A small contrastive image-text model, trained from scratch.
Model: 13.9M parameters, text encoder activation gelu.
Training: nadamw at rate 0.00075, 10000 steps, batches of 256.
Rows from block 2 of the image encoder of a small contrastive image-text model, named by matrix and row number. Rows with one number belong to one neuron. Each number is 500 + 25 x the weight over its row's rms, rounded and kept within 0 to 999. All counts start at 0. Numbers have three digits each.
After each neuron's rows are labels from the 100 images, of 14848, where the neuron reaches its highest value: "strongest on" is what is common among them; "colour at peak" is the nearest of a few named colours to the mean colour under the peak. Only what is clearly more common there than usual is listed. The data: dead-leaves pictures: piles of overlapping shapes.
# fc1: MLP up (encoder.blocks.2.mlp.fc1.weight, 1536x384), inputs 0-47
# fc2: MLP down (encoder.blocks.2.mlp.fc2.weight, 384x1536, transposed), outputs 0-47

fc1.670:464490479482487516498489492471525464508486464489532539539476510528518512535505517492478503527506491508473528481473480514498479503499526482527476
fc2.670:516487508506514512514507507583525481491494490504488531502488487511494494484503517509511496502498505464505469518481494531486505504495490481492490
strongest on: dark; mixed sizes; cross
colour at peak: black

fc1.440:514473481492493472522500494499495507486472502481507470522490512499525440547490506528474442526506429482519465477489469463484522499473505530508502
fc2.440:483501495511519497499525535439489511505501506515533514495488515444492477487490530492535490495485463505492489446487490530498511518511544534490527
strongest on: dark; large pieces; textured
colour at peak: black

fc1.591:484491462444511516494460466465485488501479503521471571550491494519497569561495557499475507544525499545504542480493493530477492467531497470543506
fc2.591:498491501514517510494513496607528464505508510494456514522476481464473498518479517506486518491513522486494491541505470525523502515473493486503475
strongest on: dark; mixed sizes; textured
colour at peak: black

fc1.644:542486505465471449489488493495502461503513521507502521510513515516490443485467518509498430507528492459500478482527489508493508465442483480485487
fc2.644:461494470512466468529527509467472510485463486474529478499451474456462495505486536507483535530524459502503527499513495494511486491514510479531495
strongest on: large pieces; dark; semicircle
colour at peak: black

fc1.762:492475517462512544505470508494488484514506542501493503480519523485439512593474493494519492464487496490492518531536502478509480498469475502521505
fc2.762:500487475516498493510507530464484496515500494525499485484469518483485489579473495521510516440527506511507494541472498517475484493489487485513486
strongest on: pastel
colour at peak: pink; white

fc1.188:505505507519500537489516523503496533515510489525480500470529509470439492567497502489520516444481500491506491613513504496514513484455486492505493
fc2.188:481494478510513497513504510490493484500475490508484485440494513495510495581488502515508480426507493504491487625473498505466483481472473471505487
strongest on: pastel; ring
colour at peak: pink

fc1.372:490499492477514527504467487490486490508501526494497483475532509498441503592488480510492483469487473488500503527516502490502481497451471504512481
fc2.372:504488478513489499507503526470499493517488501515511487476475517480481486588470510500518503452511508498508496535494492513487485499488492490498489
strongest on: pastel
colour at peak: pink; white

fc1.386:530497508503517541508484465528471522552506513471494530467501492489447513487518522469504500458472500477522511521514478526468479511492523485515495
fc2.386:484498479501488497505515480387482494503505503536500508463519490492500537475477523491482494465495509513485510457491498518501489497508480495492519
strongest on: pastel; frame; crescent
colour at peak: pink

fc1.237:459519493471528504506486458486492511479475491464522526546495525542473518544506519506503478522535553491510493482546480488496462495460471519504543
fc2.237:509497515468509490498498527532505463553509478520521524518491499466495515550477498503515525532508535524496495527510478511504496506514462519505491
strongest on: dark; crescent
colour at peak: black

fc1.255:507493543505482525482479481509481463481507479513501482479499480482442536549520497516496503461454552493521480517531479503475476468466505478507520
fc2.255:518497479523521503518510531478463493531492529507457483511505521484514519554492466502501493483499499484507522565489492486484505533498483495477500
strongest on: pastel; large pieces
colour at peak: pink

fc1.597:500489455460501561479496486488510479508474506492517574563490462472509506568488491512468479549524475493485484484500504560491513496507513494530496
fc2.597:508492513484480474494497510561499503507532486456497528525503507502502481516477497468533517503508493458503496520526491497537501510469524478489498
strongest on: dark; mixed sizes
colour at peak: black

fc1.463:455506467504519536493516490503468520529475475464475504569496521508513509556509544489510474541507502483495496491508453501510494544455490493535517
fc2.463:522513485493505481500504504547499491530453508546512503552509498499477519534488504490513544522478532504474477531509488506497497491488504516543494
strongest on: dark; mixed sizes; crescent
colour at peak: black

fc1.294:508511468519526529474503443505493506510513492503501520481480472500456499498520485517507496478474504506538483546514516541509519517480533481532480
fc2.294:508532474509477462510523470402496506511512499493497473467524482493473485485471509502485482455522496505501497487489499517497491513492485486491489
strongest on: pastel; gear
colour at peak: pink

fc1.607:544524483487528519470495463503510472527460487482550467501472441510475493558495469507452449498514487494514467489506505511495471488472489518463530
fc2.607:523515516526500506522527516452477521523524530499513503527509536490477514530494505499540495515478503479506504477486507519513522562531530495486498
strongest on: large pieces; dark; textured
colour at peak: black

fc1.84:498520472515513530469490506504492495487516493485490552576508478517477502569498512535455476550525440525472544477471502546476484480485524483514519
fc2.84:481501507502497476508485530580505499510521501515493506573482491468481507553483512456518501553525508468485489546497503507499499513494489505498473
strongest on: dark; mixed sizes; arrow
colour at peak: black

fc1.130:473486515460463539488458465507501461499473496527481512477510475461517522530486518530496457476469485514483500570513517526495465518473506479502522
fc2.130:491509462518476495514518556501514523525493513522486518522505517513511481538505481508486467483517490528484499586489523521480482488504496507517504
strongest on: pastel; mixed sizes; tee
colour at peak: pink